Weights of a small contrastive audio-text model.
Model: 14.2M parameters, log mel input, encoder norm rmsnorm, encoder activation gelu, encoder num experts 32, encoder patch size [4, 4], encoder depths [4, 8, 4], encoder widths [48, 96, 192], text encoder width 256, text encoder norm layernorm.
Training: muon at rate 0.0025, 12600 steps, batches of 256.
Data: trained on synthetic speech, music and everyday sounds put through simulated rooms and audio effects, 39062 training examples.
Rows from block 7 of the audio encoder of a small contrastive audio-text model, named by matrix and row number. Rows with one number within an expert belong to one neuron, the router's apart. Each number is 50 + 15 x the weight over its row's rms, rounded and kept within 0 to 99. All counts start at 0. After the name is the row's rms in percent of the matrix's.
Before each expert's rows are labels from the 100 clips, of 14848, where the router gives the expert most weight on average: "strongest on" is what is common among them. Only what is clearly more common there than usual is listed. The data: synthetic speech, music and everyday sounds put through simulated rooms and audio effects.
# router: router (encoder.blocks.7.mlp.router.weight, 32x96, trained with AdamW), inputs 48-95
# up: expert up (encoder.blocks.7.mlp.up, 32x96x96), inputs 48-95
# down: expert down (encoder.blocks.7.mlp.down, 32x96x96, transposed), outputs 48-95

# expert 28
strongest on: dry; tremolo; number of effects: 3 or more; reversed
router.28 087:60 56 53 49 87 50 52 64 34 28 45 48 67 26 45 64 62 63 48 39 80 45 36 22 35 49 41 63 61 72 58 55 54 37 53 60 43 32 80 35 67 66 47 36 20 67 53 54
up.0 106:60 46 48 53 70 41 51 34 43 42 27 46 61 35 56 19 83 58 72 44 40 52 38 53 67 33 59 08 61 82 39 60 55 79 54 34 58 49 70 63 45 57 35 51 66 39 66 69
down.0 107:35 23 66 62 54 48 57 31 46 41 40 41 67 87 35 58 17 48 50 44 42 39 69 57 65 63 59 41 52 26 58 57 48 52 36 68 62 50 52 42 32 43 54 72 56 47 45 59
up.1 105:51 46 47 55 72 69 36 51 46 80 81 51 16 28 55 48 49 46 33 29 59 48 55 50 40 79 35 48 58 48 61 68 45 59 38 48 60 44 33 46 45 52 35 52 61 87 30 54
down.1 102:48 26 57 50 37 48 43 46 53 58 39 42 16 59 64 30 46 61 25 66 58 64 33 48 39 47 48 41 46 54 55 45 56 48 67 43 64 70 48 44 45 52 70 20 77 59 58 11
up.2 096:63 39 52 46 67 28 24 46 48 49 53 63 31 27 57 40 47 54 59 35 42 16 64 83 51 47 57 59 61 64 42 64 49 36 58 51 68 94 55 65 69 62 57 65 18 48 82 52
down.2 091:43 55 56 52 33 62 73 31 35 37 40 46 58 49 63 73 64 56 65 28 50 57 59 54 55 48 55 45 43 63 52 58 39 63 62 14 79 44 73 54 41 40 52 31 37 60 33 58
up.3 115:35 62 85 53 44 57 75 60 73 48 36 43 50 64 62 49 10 43 44 55 54 50 31 49 47 62 36 30 28 55 54 43 32 46 62 31 44 37 57 52 19 68 17 17 42 75 50 59
down.3 113:32 26 73 35 29 33 56 55 45 76 76 79 58 45 42 55 55 40 63 44 74 61 47 85 62 65 47 44 45 36 65 60 63 36 27 41 66 39 15 50 59 52 53 65 50 47 74 42
up.4 102:69 78 58 38 59 35 49 42 69 70 60 29 27 35 47 62 15 42 61 58 44 69 32 61 57 51 58 07 44 49 59 41 47 38 54 42 56 28 50 59 38 61 45 59 52 33 53 61
down.4 101:80 80 49 43 44 42 71 50 59 57 53 44 54 72 47 41 70 59 40 41 63 57 53 45 47 42 51 58 49 74 51 54 51 58 44 73 37 79 33 50 31 51 80 25 43 56 42 41
up.5 088:66 57 42 66 69 58 36 28 50 27 42 46 73 31 51 65 51 73 26 60 43 58 57 44 66 47 76 49 40 49 46 51 76 56 48 53 53 76 55 27 49 63 63 70 58 49 63 59
down.5 080:35 36 47 49 45 58 67 42 62 74 69 57 61 67 36 28 57 54 56 63 56 60 40 29 31 33 49 24 23 69 55 55 26 50 82 31 42 59 27 64 51 75 57 67 49 46 34 65
up.6 099:68 45 58 57 45 49 68 67 23 41 51 53 42 40 80 61 45 54 47 39 69 31 32 36 54 49 47 72 73 55 62 86 66 69 35 40 60 46 67 56 63 53 55 43 60 83 33 23
down.6 102:63 31 40 49 45 49 45 58 75 74 47 44 68 43 87 40 37 78 39 61 53 56 68 58 41 43 45 58 58 47 25 91 57 35 31 23 58 56 66 73 66 80 54 41 80 47 56 58

# expert 10
strongest on: reversed; everyday sound; dry
router.10 105:35 36 23 53 65 15 53 76 67 29 57 80 53 40 44 50 63 63 61 54 39 48 44 45 71 48 56 08 62 44 79 43 74 65 44 52 60 63 30 70 70 42 56 60 33 51 77 37
up.0 079:59 49 31 41 41 38 33 26 42 55 65 35 41 62 64 57 39 52 58 38 23 56 35 71 46 37 60 38 37 57 83 80 69 81 34 30 48 65 68 33 55 63 32 70 80 33 63 70
down.0 083:61 61 56 61 46 60 61 48 71 58 44 27 58 43 41 53 63 60 52 67 54 48 59 50 61 70 51 53 63 32 55 40 41 93 71 66 53 45 43 24 53 44 47 68 65 63 37 53
up.1 105:73 44 46 56 46 66 70 59 54 59 39 53 45 50 51 32 29 74 41 52 31 51 55 53 51 26 73 61 32 42 56 34 44 50 34 47 70 48 60 61 33 23 63 45 29 27 64 48
down.1 123:72 60 59 30 34 25 63 44 39 45 46 56 43 39 65 70 31 64 42 34 68 50 19 66 47 32 60 32 24 36 37 70 32 51 50 22 43 59 42 67 62 80 52 53 74 64 56 48
up.2 089:19 25 62 48 76 49 49 51 56 59 37 22 38 52 57 16 30 55 34 36 60 52 25 34 40 33 41 38 40 28 34 44 86 59 39 47 50 61 34 33 75 42 48 61 59 66 22 32
down.2 083:55 72 52 55 70 55 55 48 35 41 36 52 58 54 54 51 50 58 38 66 61 21 62 38 26 61 61 59 40 74 64 51 33 81 63 47 51 84 24 40 68 30 42 63 48 56 59 41
up.3 093:79 36 29 43 33 66 50 47 28 53 58 39 28 54 66 32 43 70 52 53 57 42 39 48 47 75 52 59 37 55 40 62 18 68 51 11 44 64 55 65 20 55 58 42 42 48 56 47
down.3 085:50 41 53 35 50 61 56 41 47 25 57 31 45 78 10 37 71 29 51 82 60 60 53 68 40 43 54 49 75 67 52 64 48 52 59 62 30 27 65 41 75 67 16 28 48 22 48 42
up.4 107:35 38 50 73 57 56 57 49 20 54 36 46 74 64 47 39 55 41 56 58 51 69 46 48 46 70 54 49 43 53 71 13 56 56 22 19 67 61 70 69 70 61 57 62 41 48 53 84
down.4 101:49 70 79 35 68 64 59 76 35 33 43 60 57 65 11 59 54 66 53 76 27 73 39 57 51 50 47 52 52 33 43 58 48 46 38 54 55 54 44 34 39 44 52 44 77 20 56 62
up.5 110:68 46 67 42 60 43 26 52 49 53 22 34 67 43 43 44 59 71 42 12 76 39 28 61 36 31 40 38 30 31 48 36 86 63 43 50 25 42 54 45 27 31 56 30 37 37 21 60
down.5 117:36 44 51 57 51 50 25 53 44 50 40 44 62 68 66 33 52 28 01 62 54 43 59 58 65 53 77 52 61 54 68 35 27 61 80 63 45 54 33 50 76 52 39 51 59 42 66 58
up.6 100:56 60 34 47 34 41 42 48 48 74 53 62 25 57 60 53 47 17 27 17 60 76 44 35 76 47 57 37 50 24 42 39 31 05 46 46 38 06 57 50 54 28 74 57 61 55 32 30
down.6 102:37 53 56 51 45 54 67 57 66 67 38 58 78 71 76 43 55 67 82 50 49 41 47 73 34 58 53 65 49 47 27 55 37 55 45 67 71 52 31 99 60 48 22 42 52 50 49 43

# expert 6
strongest on: drums; number of effects: 0
router.6 108:55 49 30 66 58 58 52 55 73 52 52 36 61 72 54 37 45 60 46 53 17 62 75 62 47 72 49 65 36 62 37 36 33 37 41 36 47 36 41 46 51 36 77 68 70 90 17 60
up.0 098:37 51 53 52 71 63 51 69 70 42 57 16 41 15 56 67 49 59 45 60 68 53 45 59 52 41 40 35 37 25 35 36 63 48 57 33 43 35 81 46 57 39 40 32 40 46 69 46
down.0 101:43 59 57 47 55 53 61 71 43 62 51 29 62 51 44 51 64 63 39 72 52 50 45 43 51 37 35 46 76 53 46 49 34 33 38 70 43 49 51 44 62 80 30 50 46 58 48 65
up.1 098:41 64 56 66 46 81 37 44 72 36 35 51 47 40 26 67 45 44 45 50 51 45 62 59 64 31 72 47 41 27 53 49 44 54 68 27 67 41 51 50 48 38 53 34 42 41 28 51
down.1 105:58 37 54 38 48 09 41 58 29 52 48 38 56 50 40 25 58 35 57 72 15 47 65 41 34 51 48 31 57 33 33 45 37 44 23 47 41 50 29 48 50 59 72 35 48 74 43 54
up.2 094:35 60 09 51 67 53 55 62 61 49 55 69 47 61 54 32 66 55 52 48 63 43 49 26 90 59 57 58 59 58 72 72 58 68 49 64 55 68 50 62 43 32 83 41 73 54 41 79
down.2 090:45 51 39 43 35 61 70 50 60 41 55 74 10 47 55 58 63 20 51 54 47 66 44 48 33 67 69 43 43 56 63 55 49 76 49 33 61 42 57 67 53 36 39 45 75 42 57 45
up.3 102:13 35 54 69 59 53 56 41 70 49 53 37 56 33 51 33 32 25 68 23 51 58 51 48 68 37 70 55 42 48 47 65 45 53 63 40 65 55 34 53 44 50 67 22 59 57 36 56
down.3 098:48 64 58 68 70 51 43 55 20 54 84 18 52 44 54 56 60 59 46 57 45 40 47 56 27 74 69 56 72 61 70 35 67 82 60 79 28 64 57 58 43 29 59 29 43 54 32 71
up.4 103:43 40 71 61 51 29 45 43 50 36 23 42 54 27 51 50 28 42 43 54 35 66 72 45 58 55 49 37 61 50 22 54 38 35 69 35 53 48 45 23 38 35 49 67 46 73 39 78
down.4 098:74 44 59 46 57 46 68 52 40 29 30 43 36 52 43 67 37 40 47 51 49 45 50 27 54 50 50 56 56 71 29 53 47 71 62 44 24 46 34 71 47 60 51 56 41 63 53 25
up.5 087:57 68 60 44 98 52 32 27 44 35 66 56 56 56 62 48 44 55 65 65 49 31 37 26 54 51 44 30 47 74 55 49 50 45 39 49 42 40 40 53 65 45 67 39 32 61 47 76
down.5 084:47 30 31 51 37 52 31 31 57 62 38 33 44 80 46 30 51 56 49 56 51 15 36 43 37 51 65 84 46 78 43 72 20 59 63 38 56 51 39 40 80 46 40 42 49 62 43 40
up.6 092:61 19 61 50 40 52 47 45 54 73 70 61 35 46 86 41 43 82 33 79 54 50 43 40 55 44 23 50 58 56 66 39 43 25 61 35 64 64 55 55 53 30 70 46 54 36 41 88
down.6 096:50 54 37 38 56 47 12 45 50 52 32 30 36 46 41 82 41 27 35 63 52 80 36 16 61 63 26 66 21 73 46 65 49 37 50 57 26 57 47 32 44 59 52 42 48 50 42 33

# expert 2
strongest on: everyday sound; dry
router.2 081:46 54 71 46 48 00 46 31 64 47 45 52 51 41 17 32 43 32 76 61 49 68 43 28 62 52 17 70 58 35 75 47 73 63 75 55 44 37 54 46 73 60 59 38 54 39 59 57
up.0 113:55 17 35 49 60 81 63 43 76 54 62 59 49 44 36 53 49 40 36 53 38 52 26 11 36 15 83 45 39 27 48 59 56 55 64 82 34 54 57 49 37 55 54 37 57 65 53 54
down.0 119:39 46 51 57 59 50 34 38 54 73 50 44 56 66 72 36 47 53 39 62 29 62 46 48 49 29 38 47 81 68 40 62 50 68 58 42 47 56 42 62 46 57 24 38 49 30 92 81
up.1 112:37 38 47 56 57 58 38 40 46 68 26 45 64 45 84 45 37 24 58 55 71 67 54 29 82 49 75 49 44 64 56 36 59 53 36 42 54 68 59 52 86 53 70 55 72 24 56 61
down.1 126:59 71 40 56 55 40 25 44 60 23 37 61 49 52 58 45 56 49 57 99 65 28 51 60 60 27 55 65 66 71 55 77 61 29 54 54 54 50 51 43 57 49 48 60 63 90 68 54
up.2 097:49 51 80 45 48 64 58 50 71 51 51 32 53 52 80 62 33 73 60 41 50 53 45 29 33 71 39 34 74 64 28 69 68 29 30 44 38 35 47 44 55 53 40 67 57 67 41 68
down.2 091:46 49 66 43 89 44 49 39 51 43 71 42 59 46 47 48 55 32 40 43 82 65 37 47 51 63 41 62 52 45 49 33 54 58 37 49 66 67 76 52 29 12 61 30 17 12 52 36
up.3 087:59 43 58 52 72 61 57 72 44 74 63 61 40 53 44 42 56 47 59 28 72 33 24 39 64 52 42 55 43 55 84 47 46 43 61 54 32 43 60 54 35 39 47 47 55 64 51 45
down.3 087:79 32 45 60 41 32 62 37 44 59 45 47 62 42 25 34 38 35 56 45 29 55 46 33 50 55 59 47 30 31 72 44 59 65 48 66 26 15 60 53 72 59 49 44 51 66 75 61
up.4 085:69 67 34 81 48 67 33 53 44 59 14 59 32 83 46 34 55 75 69 59 21 34 49 46 46 43 32 53 49 64 68 60 67 36 27 67 47 57 61 56 45 44 69 39 57 47 63 23
down.4 078:58 20 45 37 59 21 68 50 50 56 55 57 65 59 35 32 39 51 46 32 47 35 60 41 71 51 41 57 67 62 48 51 30 67 43 30 49 44 61 60 34 43 63 40 45 62 50 80
up.5 100:69 44 70 35 48 48 71 71 40 40 24 21 28 49 35 67 32 58 51 58 40 43 44 74 74 54 45 22 49 67 37 56 70 48 26 26 44 23 51 53 26 66 68 48 72 56 41 16
down.5 098:46 78 43 43 55 63 50 57 58 35 47 58 37 47 42 57 32 32 53 52 67 35 50 37 23 58 86 44 44 57 47 58 54 60 65 59 59 63 28 61 50 39 54 07 55 38 49 66
up.6 100:20 52 31 59 54 28 44 52 64 43 36 62 50 40 60 50 65 61 41 56 40 89 46 43 62 55 37 50 52 56 63 25 68 44 49 71 69 56 35 43 72 58 74 36 58 35 62 44
down.6 098:61 04 48 55 33 38 31 47 35 44 54 26 38 50 84 50 67 63 40 56 55 25 64 59 63 59 30 39 54 52 65 60 38 54 49 42 43 53 64 53 41 47 53 67 31 70 36 23